From a checkpoint of a small sound classifier: depths [2, 4, 2], 125.3 epochs.
Rows from block 3, named by matrix and row number. Rows with one number belong to one channel. Each number is 500 + 25 x the weight over its row's rms, rounded and kept within 0 to 999. All counts start at 0. Numbers have three digits each. After the name is the row's rms in percent of the matrix's.
# convs0: first 3x3 conv (model.blocks.3.convs.0.weight, 160x160x3x3), inputs 96-101, a 3x3 kernel for each
# convs1: second 3x3 conv (model.blocks.3.convs.1.weight, 160x160x3x3, transposed), outputs 96-101, a 3x3 kernel for each
convs0.0 097:513462496485540507528520515498492528534488493433529481475490493444454511528503481472538497505524457502512564494489495498520508533475525467545491496507500509472468
convs0.1 088:466471447448479485513489479462525479513482487484514527484509461537484470503499476459468552491498515505503498495502466445498510511497513503536538502471487468511541
convs0.2 102:445498489523486495504481494463601496510452574515513474535516491503483523477477500530461492518542520504480487481479472533488549488443458526498535438540499493525493
convs0.3 104:463513514465513506522473443504499514484516541543419518512489481505524471526515482499477446518558503474544535509460439487514535477477495480489485532504496485501474
convs0.4 104:465496533493518536501486478549522476538459497448498512538475458483525492520522479479497532485518481478464522515497495538510518481474501444494533551484486504501482
convs0.5 118:494484565526515450458468515518521482525500475517524482484478506485484507512498499485507524519444496472540459511528499481515487546472514580487471495514507453491493
convs0.6 097:481495483485489492501497469513481558446495524505496493522494456502514494498510463495550486465499515543521448506497494506526522524498518504494490491501507491529447
convs0.7 107:488492522485478473477523480527486551464482486489517500506536520490490491500536477454583515508497527507489487504493479512495494464483517485437495493502523548543513
convs0.8 093:528516472525533475542496528488514488498503522507470498475494491489523505502493520478485459518497518517489478512507521484497464497472465505514496453505537484507478
convs0.9 094:486504457506481502521489510482490497452490507486515475563482469555486478474505493507522483577478516529515532498492463484493517483469493513564457474436493496528511
convs0.10 108:500537463522478515460488543472505513494518483530472485553472501452495519506489496535491476517498432519487557485503514470456454565476487504505529470500515499499451
convs0.11 101:465504524527482489542512450481480506501501505505529450525500528478520513481508515495523514502462502491483500463521471517494500485472492513493504475539501466516499
convs0.12 104:490479498533546483438518515540513462522508498488479476481520458517504516523503476509499517503494490492516462466506461474472542533502501497512466485507521493537504
convs0.13 097:491506492534484469491497473479503521478501491507514515452519531529520470502515517483537440524501523506489483442491487501484469523468508463511486525469527506485482
convs0.14 102:442485481476467519476512507511475472455523512466542513469492524481508470503516508545533478490506526509463493488490516498480545486480469486522502514509514459488481
convs0.15 092:494469438513517539503576486532525511523508572503529477478518495458466540535461478496549521493457522483518506492503488498481471511525480487482512475472468498514495
convs0.16 096:514496480538467489501488477478482506488500512504523478474520473533466528492529460523528446458523479504529478446530450500510528512484483506480496447478493542513498
convs0.17 113:473485510519490522490483498461560476512505554494468501460480536493493491530532470549503474470513506501473513564455489454503528487529497486528500501529474466443491
convs0.18 097:467522497494482523449476503475491506462482504478524475525530496534519463483469505519524465542545489537485532480462501493489502556491494501488490505482464473514496
convs0.19 091:467490489506498517495493506518536521488509449519530512547526509535548500547541466490505472538466512517460479462502470494489520503488520491471512524482548486510486
convs0.20 104:461491520484513505495487507532479497500485492465506496503459499467533586541510455473481485515504520493535512475518480479520491510454539498501449524490503484494534
convs0.21 098:552506467484484497502524489545495530518562490476476507496523509506462516490501494490474481506490502492515525462496460513492538502471472465495489483475508518504482
convs0.22 099:520469488437525544533500495486458511469539514544498471519467540495467494494500494487511570518555514489479466516488475515499474523506526482524478471465522493519494
convs0.23 097:493456539486451485475496479504475485475470512541443526475510510504501511506469492517519513457441510510503488514494491531510509462529482472532494486494524487516518
convs0.24 107:516494530512509454521491466533458531496526469494480503513501515496515511459480518461514491506489484514535514484511499490481490486480504510519451455521520516457499
convs0.25 094:503520496450533512564499484473529452508442466470482538503489480468537515530522464488470533520504462499517495529546525499482500517518497564444486462518527533534504
convs0.26 105:516520457493493504532465495524501529494483491481482504514505463507496549436494501556485482464507464513494491492475468482479474507526505545459527490517487493479459
convs0.27 101:506495488525538479512502507556513495507508512529473497511509449452464496469507515537485482449502473477505505526497500498491502504545498541518445523468530503501508
convs0.28 106:448511455556513510502508446498508483520459480494497524475486482462504549487495517494483521497485517476523530485465475509515504507500495509513487505503482476488505
convs0.29 103:538484530519453491499501469454507540457455512504511535527536496499519488502483487520480492493498507530491511478491465509482476544495529478475522552518482506485482
convs0.30 098:505505532468519530549483504527476501504492528473521452487537530501482486519474507537460500476479524509516470500527510497519492504515515489504498496487483501513518
convs0.31 098:511544516449509510506481467520488474530538515511469473503504471509488502470490515514499467527520499515486499505495495519512516506542477439518519554498490496470468
convs0.32 101:507516448453481505514521509487423468474532511473520501521494512484469491497509540501510510530463468493524503505502494487502508521510520558522541535470501436495517
convs0.33 090:467518504513517497463490556465504428472502489484488494483503497470474523526503490498513527443524503495483529469461512536548500472469497487535522547504469499481519
convs0.34 099:473463547479529501497454479508456513487531516507527443511490509471495488479541549496527523574474537442458480529487485457493475539465494488500509539476506493495498
convs0.35 101:530486498488500497532518489466556440532459513487510545502468536525546475515480469529444492493488509546554574484475505483492491474524520508489499509510492501479501
convs0.36 112:538478511508519495486501477505455556498496487490511519519488493501502475508498509497542478502505456503484528531484542472522492498489481475572418502456523470461548
convs0.37 104:564480489446496496488482528503536541477517510488456566536502505506485516464518508506545487521482454520493520573473497472483465463548515454491491495499491502540476
convs0.38 100:515478507506513458508439459477490498491508499477491512454481509532520523499492458473505490496506510494492517475484517584471462418472487490497527527513486531468504
convs0.39 102:523518520516491503472474515522531518525539503490426453475526456494467497493503523498485496507468474558550513515479582510486480495545451540500486497519491458492491
convs0.40 102:519480531464520486517515477546458495525525503474521507501527462473511486518495473496480517483520478479523474489531517493510485476482528494467456473496519481477504
convs0.41 109:417485501529494529522507462550433465488491530554503479514471455518539497488517504531497513511502500500450504518502499532535478489503484511501496483457480510497517
convs0.42 095:486506547546500504495523469523535480522488505555509486476506536467524516472550487481556511533492480506483484502479536542517531491482477534497526525536487531525497
convs0.43 099:484500511459501512516491523519502520474536502540529486474472501496508508450470466517508578508556506520538496503513480519467526531484530498517498540520478518485466
convs0.44 096:490525528534526459493514493533473515471489534513499446501500526501488510509460527483429566465463502469554492558467499524462509500533508464524497507529480453484487
convs0.45 101:541501474456539508479484519523488496473527517481503516486502493528501494469472492518481474474521472519475525528513523506463483498495504500470453502484538530501534
convs0.46 097:451526486552514475483506506474506467549473507471536473498526484517501532469499481494481503429487545491465483578487512447494490452505522461459519482518487532481476
convs0.47 101:490521463512483557467508482469534486544443509451486508501468509485541513481498499492503531502508507534520499533489502512498490473512484518466467478476506524562508
convs0.48 104:489487504511506491483508508495524517483479514483510515457488487498504485518541500478528529532543498497538486477497525487488481536502515515515495523518474461471509
convs0.49 099:487476514498495510519556523488537510511467478533533524551505470449504506487512489464510554522485490528447528506497478491485536500490515507498513504505520509561513
convs0.50 096:497530517496526529508486486492484489508467544504479540503504526476497491534475481526527477556472528476486476490548483464476488512484525545472522468483524470506460
convs0.51 106:539486521517494474518503504538503547488509469546505479463540515499483475514497446494528472525470488503468512499510481537511479490453496504475474513509543509492477
convs0.52 103:466495468549480496490531488494504500524468495522479475459537486507515478511472543533442525496523476505468494482513525501505509474528487496470506542497478454531462
convs0.53 095:496513494486511521507486482515471503466487517457481542492484451490492502475502499500482519483502462518457473484505471493500512519527508464467547460498463554473475
convs0.54 099:474514522538483478522519505453501526559528469482515487530522529474532512523498504518528495523548504451446548533509501472489528467494484507474486500500534495515491
convs0.55 101:510484477486500512491537491484494531487466492527513469464497491487457456504521528478554529474522521540460503509464488460517489475501534451550497523482501544473471
convs0.56 105:488517512492475464493525490490539502497462538467494484494526507524477516469496483462503474528477485510501521488530534504485482488523452450465516518521504499502456
convs0.57 100:524490511499495445471487507475480485541460432492510499533487492518499465464524498492479519509478511489459495503459500452519474509493524517543472554526518440503515
convs0.58 101:499490523488488485513524496474502551538502510452480507461532542457523518524496512488453536501450474438511518495460479499516464486450524487480490522526544465515484
convs0.59 093:498440466504513526547461525507478515471504462466491513513479496511548502525516531499498584496539486529500477538505480510491509531488524497522468546524467529483513
convs0.60 099:559479518533555497486481540507549503499551527464473481495504520536481486517492502518547515509500473502496570512455522533495494492546446481499476477484500531486517
convs0.61 095:514509510473509502478505496460463513489515523470525505471488452481503519509509483492527509527479507556470466489515509457553481532451511527516473514513496473479460
convs0.62 098:484499464514501514536470491492496531507532457536518516482463497500520511492491486518504527514451507489452496504530451523516497520496477453501511548492514526481484
convs0.63 102:552495472497467483508495466497476452467491534520481510448523473496486508464461455529460447488492497531518542497474492502469486526548496501532557479518449510512476
convs0.64 092:506506513485506501511542505474552479518470495516561496497507494528538489509475517506480515501487529483514460457562481526503497546493498534453474487563501479528473
convs0.65 088:482445489531525537505497493497516510505502502493474502498481439498514419489512514492539497495458570514475561501434463530493536479496477488500479509510501490513510
convs0.66 099:532512504481467493538514489471452465489501460527512547566545533466548460502479500513467504475473484464497561534541477530457545501483520477480487466514522500521507
convs0.67 099:500477461510471466510489502482470535528482515532495522489519492457486538486488534481528485511501508511516517489481529472520537504501495497549486494482506509453550
convs0.68 097:495470512530509511509499448533459557499477533433478503526508487482512472512469495433522503523574506545502455513499442486521465517507485472492467485501510461461495
convs0.69 099:473476496507483467490490500451498505521513500489505575510495495516492543506498491484500572525490446549477490489464476481500504491516487540521528505501464471469504
convs0.70 102:486505447448510533504467486475527488544405493495467519519461511500508510483488485446492529509474545480504492465485517513491481511497471480483554513514511495477450
convs0.71 092:501509496489542524492492480537504482473500489512489553505484543538455512522493480503512443463528533465490476454465517508518511506472532514485500467504499516467521
convs0.72 099:503475488530494490455511559557494512484515455495475504498520490495503561532489494522513510501488465467459532484463521472548501510522495481494486491477543487476507
convs0.73 096:516517548500514443482518521471505463548504491483493488506502470450511487509492515483464530496479490476508467485523530531470542515484490491482531552480499490506463
convs0.74 103:517526504504474500468522492482535536475500512525532494502520528484513547503490491503487492519500477490439535498485473486539522505508464484478484532516512508494494
convs0.75 097:499513511487502515512507511485463500536511406526515514534497493478494500496488495556481487506488443542503528543483459508512484526512500487468523514527485475498461
convs0.76 105:525517494487504471489488479428489516568535488525456508514483490514468511490481494498502465469519507463493533458479488507491514527531496521474473443514532536487502
convs0.77 088:493519511446501476495481529522511445473525521471491511579456504521488505502510508489480473496457488516521529479479545494490511500473493513502486516472475537535487
convs0.78 104:477510484505550483511498458493477526545517526432477512495511533510517510521496490515505492504462470499551457483533525512501485485440482521486496527545512465463471
convs0.79 104:510492470495512494499493503517483479499516503477466495484501476446479528480532490563490525507486460495500525478519467477497497546501495503524490469478508504480492
convs0.80 105:541508490476488537510514482462522481458472551518460511504542515563516499460453511527482452501505528492526521519484516499479503475491532550457502460519489436541518
convs0.81 097:508516516514488497503508527526508540508555474486459533468467504522539480510478477487469512494484495502521528483501487456500523490514486480490486506462518501457502
convs0.82 094:512501500507514512478482511520537482428498486489510476516467461471516505486489505465471534518488502505533482508497490509518489498487526480525511551479445436478472
convs0.83 097:517526522502505492504481500468540478574489509515521474485441520500548511450494514440522487510490516542489483499532492483525477486469500526478515478504484509514494
convs0.84 099:463524526479550485502504486475483543571513479482494499531542494524546470507499484491510517517480524505538467528490452538491499497513516490453498494533508500558486
convs0.85 098:476499502504524497475516530423514499465514464509454485482489588509449491533510489494500492526490498479504445512510514490504497450504511475532524492504492511531511
convs0.86 099:501508467515512502523519514509531489452479453458520514496527469484554506511520461578457472456476479517505492500496527561487524497510483529498491474478546506477492
convs0.87 102:505464507497493488515525480509458542509486526446528459481514489509461495517506507506497533495534480487491487496455498489514480479520505483577495504437453502470548
convs0.88 099:501472507489500496497516514436488484478517532554502472543492450518494505501542524502555492481470500511479498521473517488511523490528481470477461553487454499541524
convs0.89 096:539531500498504503507495497488508526501522503511524492527509472424534466514516475530497476482510466472534470518494515502481493508517457484550504514460464451477504
convs0.90 099:485506440506522475498513513517519493509533530537494510552479541521498536464507436505519481534485515466481544544510532529487478498467491480447461483501540525496474
convs0.91 108:515551462517480485470486499460518517536471506479501473497500501521507467491492480540518517491510496525464449509495457488501510470507540487453521478501521532524464
convs0.92 090:470507528528546455499490519431496533481518497496526517499486518496480492498468478519489486549499500530506534565503472507509506511485483531511481471506522485463476
convs0.93 106:492505501515456504505511514503518541489482505521487489530479536471505482503509471499540491509524481505552481445490540533468486513536486512490515519545508458464516
convs0.94 096:523514498526499465493487506546469476496529482477458513494528496484528523513493525541483541519497509507518475485464490490492535504537480492518502495495507524495570
convs0.95 098:491488561495492528485500511459501504515485462494524507453510506544534499521477496482462477471513469524525469479498462502486501465492501504492483528539493485502499
convs0.96 096:500513500505520494489453505457543490500522489427531511449495512498491537489464479523534471487499492496463538533495526496487477493531518523474485531514517465468484
convs0.97 103:521532515435516471488503510500477549472545480476517439510458500464512456479502493491551502521520484557478515460483522514500474530510498498509469510483564446507502
convs0.98 102:500488544521534507542482479453522540534485563510480458495534508496493504499519472534451535494524464500505505514485535496496470495453492492489513476520487525494491
convs0.99 095:512496484522510517539496512496489524467515538474521482537493495513504492510480492458534544530458519498485433481525508516502505460509479511525521526469475471479509
convs0.100 100:494496488510475506472533472530501533488496499477528460494496474535548477512500507544457495467525500522514511516517454492487492467486482494516512486526468509479522
convs0.101 097:479518474532465522489494499477504511486471446544508502471492575514491492477520511496501487478472506458472513550496484504555480497498533546485452472500523572530541
convs0.102 104:545506484485466522489519480498538455450475478534507545494480541500524477518470499476493471533541482468523512493513586501495457522521472494552454532480510494500537
convs0.103 099:492503508515501475474472517477491497482547466483490474467550590494556520514492520525452455512519510514488515497507491457507475506521497469525504519491514423501497
convs0.104 088:478549471487451510484492509490505485516487454485494459534485493475499490482512500477497545496486518475500501488482530465536535524535512490537522521511483466477530
convs0.105 102:497492521474541491517489514544527524544481446496476508491458523504551458547490464527479537477461536484527459486505586550526479461477552477514514521544450520490540
convs0.106 104:500505529452507515512478446477468506495501494509496458552521527545455504470504489471504500494479481528514514529414542442543506481550497502503460463468516520498529
convs0.107 101:581527471451507480521518486515516518490483526520509495509493498493543483524480479560463503485515527479539463492472464523488517479486517476511472484479465473506534
convs0.108 102:545497500484519458490531493551494462508505471478493555476517529475484525533477471502477481502489507480495517530500515490490474526499493481500495504527543484448479
convs0.109 104:486492458539514516468484536499472466463531524468507490481526477491466500465511492492487486539492542514483454471523496528456544483525458479475560519500468471471498
convs0.110 100:452477527549494489458516535547525448523491499492508506502514459487472507488505505515573504521486501530479525495528512503493480497479497486505507509492472479478491
convs0.111 095:471485525514499444542490452488478522474489504493476500521483532449556549506478511547512494490488489451495493478500492492474477526462524481493451486490491532503525
convs0.112 097:515486590495518475512504491539480501500501475449533459484528501532545498497503495490469555536439451525508508496522510486471479543473529504455496531542484493503528
convs1.0 095:509487501467508468477515492511472473520518478458479532507484486452504468499444527454495483490512506475505518496514511507486518494494469440552454459477479464458486
convs1.1 094:467485484511545533520515473438467505499499527496506497478435534516550513497471493515481485489513490527542481490491519511486468526496490518490516482500482524537471
convs1.2 111:500512475466525477518519520474517482490485507517456502530520485483495494495500537504531476488496547487479511498462504513452485504554498508459511503513501474477492
convs1.3 104:469447500524514545527551499474542552527459461491468483506481480458514463479509523483459538512538472477504515505438510466497515522509526514510520487491519509464524
convs1.4 100:518523458493477488463477521462562529531488468495479534489524533468440488507502496494504535492523527472491527528485529551489488445475543494471490484502538501524512
convs1.5 112:504489510477477483537534460522494443488545552454455514513496503497506498512476491504471498520520466481493496492459511495522507549540452491470503513513499503541490
convs1.6 109:504480487550554491524463476455528499545477518574510454523497449442499498537502480543525538490509495507510525532562475513490523479496521502541493488490492557470496
convs1.7 105:520487499501556450503518521471469491547478495522465503477507504498523490531513461485507527466502502451500512562506496477495510486488552498493499475503505539505541
convs1.8 105:468544516502483526506518428518461479462546482467546509503474528480497503515513488507504519509514471480512510492526477488497510495498545515467485498511500494508481
convs1.9 094:467495488563487509562506501445494478526515477476501519483435496475522493471465523522495498488542468508486492515482510451489486522483541553501510501495505453503476
convs1.10 105:523468490507527505453491527504520443558461512469494479491510515485530500533427472445464561474499472493494538492527497533464516497499491490537553492511506470528476
convs1.11 103:486475498553461525489516522453547510473528534478512536471488496491488511524493487503458540488504465471542531484491520467527564533519503485463510508465456532493516
convs1.12 102:537480487504486514493516463493526509540482501474478491533474522486490506504562505531492473476542501482473501522496529506476512479520490492513458474518498516515520
convs1.13 101:489501554487518524561485469491463477488497499465547479487515503509513469467468539499479522473496499486509492472559486473477476521507513500510478530504512497471466
convs1.14 103:501463482492533492500515506520495533475547501511487469483519472506501563520553495536487453507524526534498461551528450461503503531506458524529477547501504457508535
convs1.15 098:513474506496540458477488506517493505512489484462487508490514501493482518548489480490530564476512495488502493509517530466497479488504524442549483519532479519461587
convs1.16 101:459485532518504469521512454487525472497496493479452509456541516514489518522503470471527520500497502489489490492570468499527479457510502479498477496517483505475522
convs1.17 105:483474525508500507494488483539522530469496519485483512505537498513468522477477477493522521488496500497497519435507508521449532516507500489489529496514518499506473
convs1.18 104:493492492532530457535527504464469537490493479548485508525461468480543507444511509518508503515542551462501476473468520511510470528467524529542503544491491497465465
convs1.19 094:486529480461498545550483432456490507461509513524531483483463522451518488470521550502494485470495521500481482517494478432477525522527495481492518522485514525543494
convs1.20 098:455476512548517444516489508439494489470538490510495519511448500509516498512494501517524482551490496489520494483552540490503483501546515508522461502509473514513461
convs1.21 100:553457504501511471431498546494508531520476483483488503462513517489502479505523486452544495504507496485508482504463551439473499495490529502467513505517523465552501
convs1.22 097:500458483528474528484537511520479482483504485435546484520485489531526448499483545525496544456489500477499490505514475452533479487474530482516504496530481522545483
convs1.23 099:514518512504483514479485475491488487545475508430498497473450499468466510587495464464490531517510510488524527507503549510470457481487523502461458484472517481475517
convs1.24 099:510496501489499450522492493475423488514550532435548495511475469508489501520471522461463515479486486481503516444523480490500488571506495465555464479525447504491512
convs1.25 094:496497488561500423440534514481547485499488524509460528479466536539501417465517517483551503501495539503490500478510503496473496551508478510455504456506450499518536
convs1.26 106:488492480480495492516551435477490459466506491506476462497536494514491512457536543488518513545519482494457478500505458527431524440501491488544463537497501518500497
convs1.27 101:443497526507529449517486453432489500484522506513453483606513442505500489430500494472528503494505493508493455497508520491499477519502528465483457527557499503463523
convs1.28 100:490531545481459457504538500558489446451506480490520514479478474530533508493471461476520497513498528522496453541505467501511455451504488500496452485510493474532521
convs1.29 102:455440504517508543540466496448548480504497477498477510484517469471495493478524511493479507445536487473434508486471531506463517517520522504497513489505486535489513
convs1.30 097:490508460443508479485494484500498505495517539464486480467481514504518497508493497481506483513521487514496487508536493506469476529497494445507471476512517534471480
convs1.31 100:478480478532481490522517515502493498467487501508514421474491472497471499497476501577493538449533508491465474496521506491488543532494482447499479543531525476494487
convs1.32 099:525479512492499451466539527466533490502482509481505483471509501510488482527523456473517502498510505484477457488515484527509482474515468508486498525517479470524490
convs1.33 095:516484509472479517451533508515462466503490472469560540488491502500516509512475481511506474481533525443477491526500544482468472477502501513442515515501529454510486
convs1.34 104:519490503497499480510493518499518453465487537524479545543509472504524482516475515471547493476488532525497523469503502481496503513550508500513479442540502500464535
convs1.35 101:452426547524532525496522448485477469469515513486549472557457466477484515474479502543542557513510444498488519482525545506473496534503474531467528538459488511495476
convs1.36 101:446522522568514460462524447514474480520513547478541492537482522483504498489506487458470508457482476543530514471552499481503495556492519467479496472507461489493467
convs1.37 107:509477470525507487493511540481505446513478523469489482514518494504523519514459498506486511488501518474497554498511544502513496471480536494480500485480497486535454
convs1.38 100:470481458519533500525483487466484530484489464540569517490521530503480497483493501440476495499483518476474451520471456492497494452472491487514472464498461512493490
convs1.39 100:489503484467526470546517494571471506521561473494500495520489498455465482534473479543531460482490499526530491497527518474495489579518519507473483468507529525515517
convs1.40 100:498489523547512489466486467463564497478481502483541537501468478503499488487525482486514479503502499516501502486542507488468465530540488486516509458521509499514502
convs1.41 104:478521481495522491483514496485479527511493527496513475498456507537516470480488519508508513493513495521475449522468492501533495538475507485482522504520498513450454
convs1.42 101:472492489528485465495478497489550535460535538486494533519480514457533496493494459514516483496469544502505509517542515458503511468488526512482516516513557556502522
convs1.43 098:523505439522459515465508538474513478526517486475489528463490540503513449464471491509522546492509534453452546509484524472516499511471506474499478512522476474510498
convs1.44 106:480524468506454445479529500495476500488513475484463517469492539509495491542524470477460487452497446516488508533503517460502491480474493479496464483479488510486491
convs1.45 098:468493435544531515471525468499449513480530525508555479520502490505543461458533519482533492508478470507492496503518493487485498514519545485443523535483512501567492
convs1.46 100:483475422483472521535472479488490568477503505522533501497524514540511503458520501511488468477449490514479501458462481532505515486496534479496498505473512516528522
convs1.47 096:456519491558486494479472524462519510487498498530476486540480537532518492453506486522534507451456494504496519497484482499509493507493534518474460529488527466506494
convs1.48 101:502499469491529500475452459551523534515522491487425490516479519480550484453470488454506510506497492542530494511484544556486512461526507452531499488531493483499461
convs1.49 102:470484496463472494582532521454490485524541490485524540502468531511499465487518516522490523542473498465491509440524490489493480463493492482490503504504501559502497
convs1.50 094:465482485524500512555521489459461469492511513528513567557502508485479503503502499481495503521490536453524484497500535516468465476516543529456503515486477514491503
convs1.51 105:478454518495486528527478468485546492510508504407486510520497519488518507487495492478507524502492466482525478426496494467490479510490506511490492445492533527509499
convs1.52 099:562483468516505509501518521512489509484498555464486510516498476524462511476479515519473510501507544484490457521532492527504530441477495498499478469550506498535501
convs1.53 098:520492483513504460461471493542450495479506549480509449491556460545438468469539493465528508486481520475442517454501535494473507494477507510508468538492483502489519
convs1.54 099:503500491457477518512538462499505494452475546522496486471499498487467498508546515481547456491489509489518492492543471490476481494525506492494515475488542481491501
convs1.55 099:502504432488532517480507493537420501489529515503527454490471509516547524468463492478502504540486456507518479460544470546517521469464482506480495491522502442521476
convs1.56 108:515459483457523481501491494462466485486558507485526465480526531530474485502541512500483521531540497498539516491487480459534461532463519547468472450511495483500497
convs1.57 109:487522475502475500499525431507471566462488474464512489575440503517537450474453545509547485520487515461482508541489461489534523466455492484504464541497501514483506
convs1.58 104:489515503525440488464532513485498463554494466487455538480514519514536466477482493472499443502474558474524501521472488501519513467517495454529499459535474522483531
convs1.59 096:448485471572506503473533491482507490482481523499491458538520487486516524486477498532522503473513500536522497487479519501493480471490493502489489505496481485494524
convs1.60 101:510504468473518537501514474525478508496563485476521465467476497498484531493462476517466527468500509546497488507519476475487537490437515593464488511504540501447486
convs1.61 096:485482539455506486525483483492498505511517517487527472463524522490529461513488495478466500482505502479514508440468524455503484551498468464525502481474518537478507
convs1.62 093:500473471507506500527528516500499546510472547534508489485519473476543539462502516530498515528481496480506515466492497487508540484442514472487504509503532513501484
convs1.63 103:515488517467522479483491489500505481460477504532481481522491498449473504483529522504476538472451516464525508548492504467490471539471474501484455474513491480458550
convs1.64 095:519469477513484496436533536463550502500475523488510485500512504481526507490464488516507486498525527524520526496470535522503479480518488464510520477515501503479536
convs1.65 094:484480471504497517504487477508505475517505497471466457500485510524503448502511524461533526519474481491444517497503461504516490436471519468529499501535519500462499
convs1.66 093:487483468487512526524456487439537472476502487506496558538492460509486529468545482521486433473499496511488505497462507498484561521517480524500509455508504495505492
convs1.67 100:477525559530461490502573437514501473481503545525488485509468503539515456510507506476520536539489438544527511508468481535467476574520469489492493513490524498478469
convs1.68 096:513490461483488548562508448414478500452562490533539465486496543505553492494480507493482545479452537479491474455502493483551511482525525523474460509491523471526492
convs1.69 103:523490491484498498490497477516498542542537443492496467489491504499475501508518504478477543517486490527520519479543475492516485527488518533489477468471507517524502
convs1.70 100:554528490458497527502491515516523518501485500527454471459483499510471515537543470526457519451519502505478500496539435460519508500518489501474505503557527457517511
convs1.71 095:516538459463493497513475507493540490491481525511496459477493485517499548540504511497468435492479507494515534514481449458510523517479454508474544515527479472515483
convs1.72 099:601496474432484543494476504498484492504526499461520494468520456499439574564496457462492541480510504483535511459496528510480516506482483463500524502487502514527519
convs1.73 094:587472465470487503527480545471491486493511539500499454491481489457493509497513448505532487534479534504489500469500516455524551500502502525517513480502548486464532
convs1.74 098:467499512491518467572501497471472521501496466509485504483498513492499500479550541463534513509495518521498516440492459532564501515487480492522453474488484507498477
convs1.75 098:477504473514525482503465530487494483472521492514485505509514520560476520462531464470509510490483441485499546458534508491458542482540498497497516507491467531491540
convs1.76 100:505452471452512496479529536472472491454506534489506568509508499521443492507471523489526528470474472507515504487493458530497510519501513459512493514498486471533509
convs1.77 097:511560468489502530530536466548490476452467485476527488513518435513478510477456529460498473514516492515522510489486485501540512479497496497534538495530464473471452
convs1.78 104:493524507515497505504505480509479488506527517500493534472495479542479464509469534483502507481489501480494491507489529453513481521511497484527480492531479470527492
convs1.79 104:544476444519473507495518487520473474514520500503486470475507494468499528515550436487502504485512556508474466524508460497454492500499515506505537537519483490480525
convs1.80 103:548474524505513483486466518500513423479549535474471535528515486489540513494475493550473472485473508456532518486499516488469504489544492528476516566505498515532465
convs1.81 095:502501476462455527546519509479454448503506524504533504497472506449495498547521471513487496451511531508490472476487480485522526522506455502457533479485459516503445
convs1.82 095:471496486487515484492490436500468542512508479469510488567508498449484473518523537486534515458460463550497498463478541484504466534493514515501485478526490504461510
convs1.83 098:533491486506510483487534523508485449482497555525545480482479478531511476490503473484527535506480472504502481496518493502527470527512551531484480516476520497504571
convs1.84 100:476449445517562482501514545461494554478474512547478482500482500512521494452530525505520504462485536497484519503477527521520504479531549508530505528487480530464521
convs1.85 094:520524518500461510503526462500513509548489479471474500531486490446522487493457455467481518478536484487492537532495563517511495496507509499552471478472498432475472
convs1.86 101:454450488504521519544509485475487477517508543479505497514494457516481506486516543459510507508497540466499493517497522484510538463489535482486508542443487494526514
convs1.87 096:486516501497469475530497496511531474483504506468513485519462516523490480513476485501539490505494513459502486543509514485467494513495493494561472509509446501463522
convs1.88 096:453474495499511484511507523543474556483519490499510520530493502511490475469491494502504504520520526482461523475537545489495525496488536512528545488485501521468545
convs1.89 103:519510478506462516441531518502472482522510485461516528491511503502523503530542457502529485487493527487452541515485486465517528498519486496520496481521440513530495
convs1.90 103:505511501471441513479484488490480487459511498473500509484511500563472471515489562489502479482472456475509517490511474458455460486482531530486482470515479466480465
convs1.91 099:507465443556544550496501521456455530506503544546482534462494481472485516555510517473526525467530493504514506580506483536512499487486536474487532498488506521558515
convs1.92 100:480513486511497500487474433506457524468491504512519508521556467528484527488484467483487477472479490507484486457450518472495489471525480532482473502533495476541474
convs1.93 103:498487505493507424479489522475517510526484543451473494475506491491493480496482526486444518501529478468476535523471520534478469493478477481442495504503531510477468
convs1.94 104:470516498524475509486499479474479514510471496451509509482495461486476526482511473538526536531544517482451447528459555515491471488470486499494485538456533515483456
convs1.95 096:482437443553522539510483527479472518494529544537497480529506474459489535478487477495439548503533489495504461504489456482482557530457554480527543485509509496494505
convs1.96 099:480475503513492511496494473461481537494503488505502504504500509486593475460474509480462491470507473490458524459453526488522504493536481483493514523477502487486482
convs1.97 100:507500504528491537509500491492505447508514531450558488521487468451522531511498495549483551455491508504549516526534502484499526494527487474531527485513463485501473
convs1.98 105:515482516456505447566466496471453515513547449507483506459482537507486489489506511512514499540514497471522524513498502498522478482505527553464489484501550470496494
convs1.99 096:504467508545513482501480485466470535513508518510538438489460494475527450486436511525479479518477485470511529457521510502519479523480519496465548494437510528508501
convs1.100 100:472538485552506443483487523508509475496481484464499482491524484490508544543494484496479475549520482515508551460499516483490512508510541475529466507482501479502530
convs1.101 103:474484509477479442562515478500497528463480515498527488487506459575460526499484525448513477503452482500499507447528462494498504502550501470537461502516482472518542
convs1.102 102:481532509468516473517478465498504540528479518479485514504472502459494486496506510500508488538512503476529484451526508507461506550492476425462511539517487520515510
convs1.103 092:455547521469446542532525408514492495519483487460513495451498509474520459535483471485476452484513520546517493525504487451482503494509480497529484458513505477480457
convs1.104 085:548496438458497519454528475564495457490523470427479463453489482459516523545542481473526478502486500534496495487534505481502506533446482524498483489513478540470512
convs1.105 099:472522492477491494494496493533490528501500501479476476516520511539473475506490497514520496442510522511467490569529506488488497458476495442495488498539503542496528
convs1.106 098:524495464497491504525482527486465512497511488472504467473471505488493463499472565474490533484497514502521479514502460474510502515489551509509510501482524494537495
convs1.107 101:492479492456498443536468509479479537498453517508520459513489485506498459485514506455492530479468510462445533533513477513537517470492500497480476548475458516475549
convs1.108 099:460551479523494505465517472505462525492512474493542485513467512524504498515475492456489482518498516547494477552535519444458470481495516499543479502492476476486495
convs1.109 100:551481480498488516454528513507492520491494505499522497474494532510509499491575463463485502496493497515513484499497485485521582502473490506511523504482489481489509
convs1.110 100:476489517499518473477456554512519469520517472470530508485504426529479498541490591456511512546486495490510489475513499478513471509467548495524446478522526531456521
convs1.111 093:451515487535437497465542512547476511527506464478510490454507510552551504488512479442470468505504484522473545473499499463488518481502535494492534480510495484513527
convs1.112 096:494503482581479484517470543506548544506496456513471480467490504490503479488518530503458519453505482505489493490478522510474525467506511517492494495494547471476554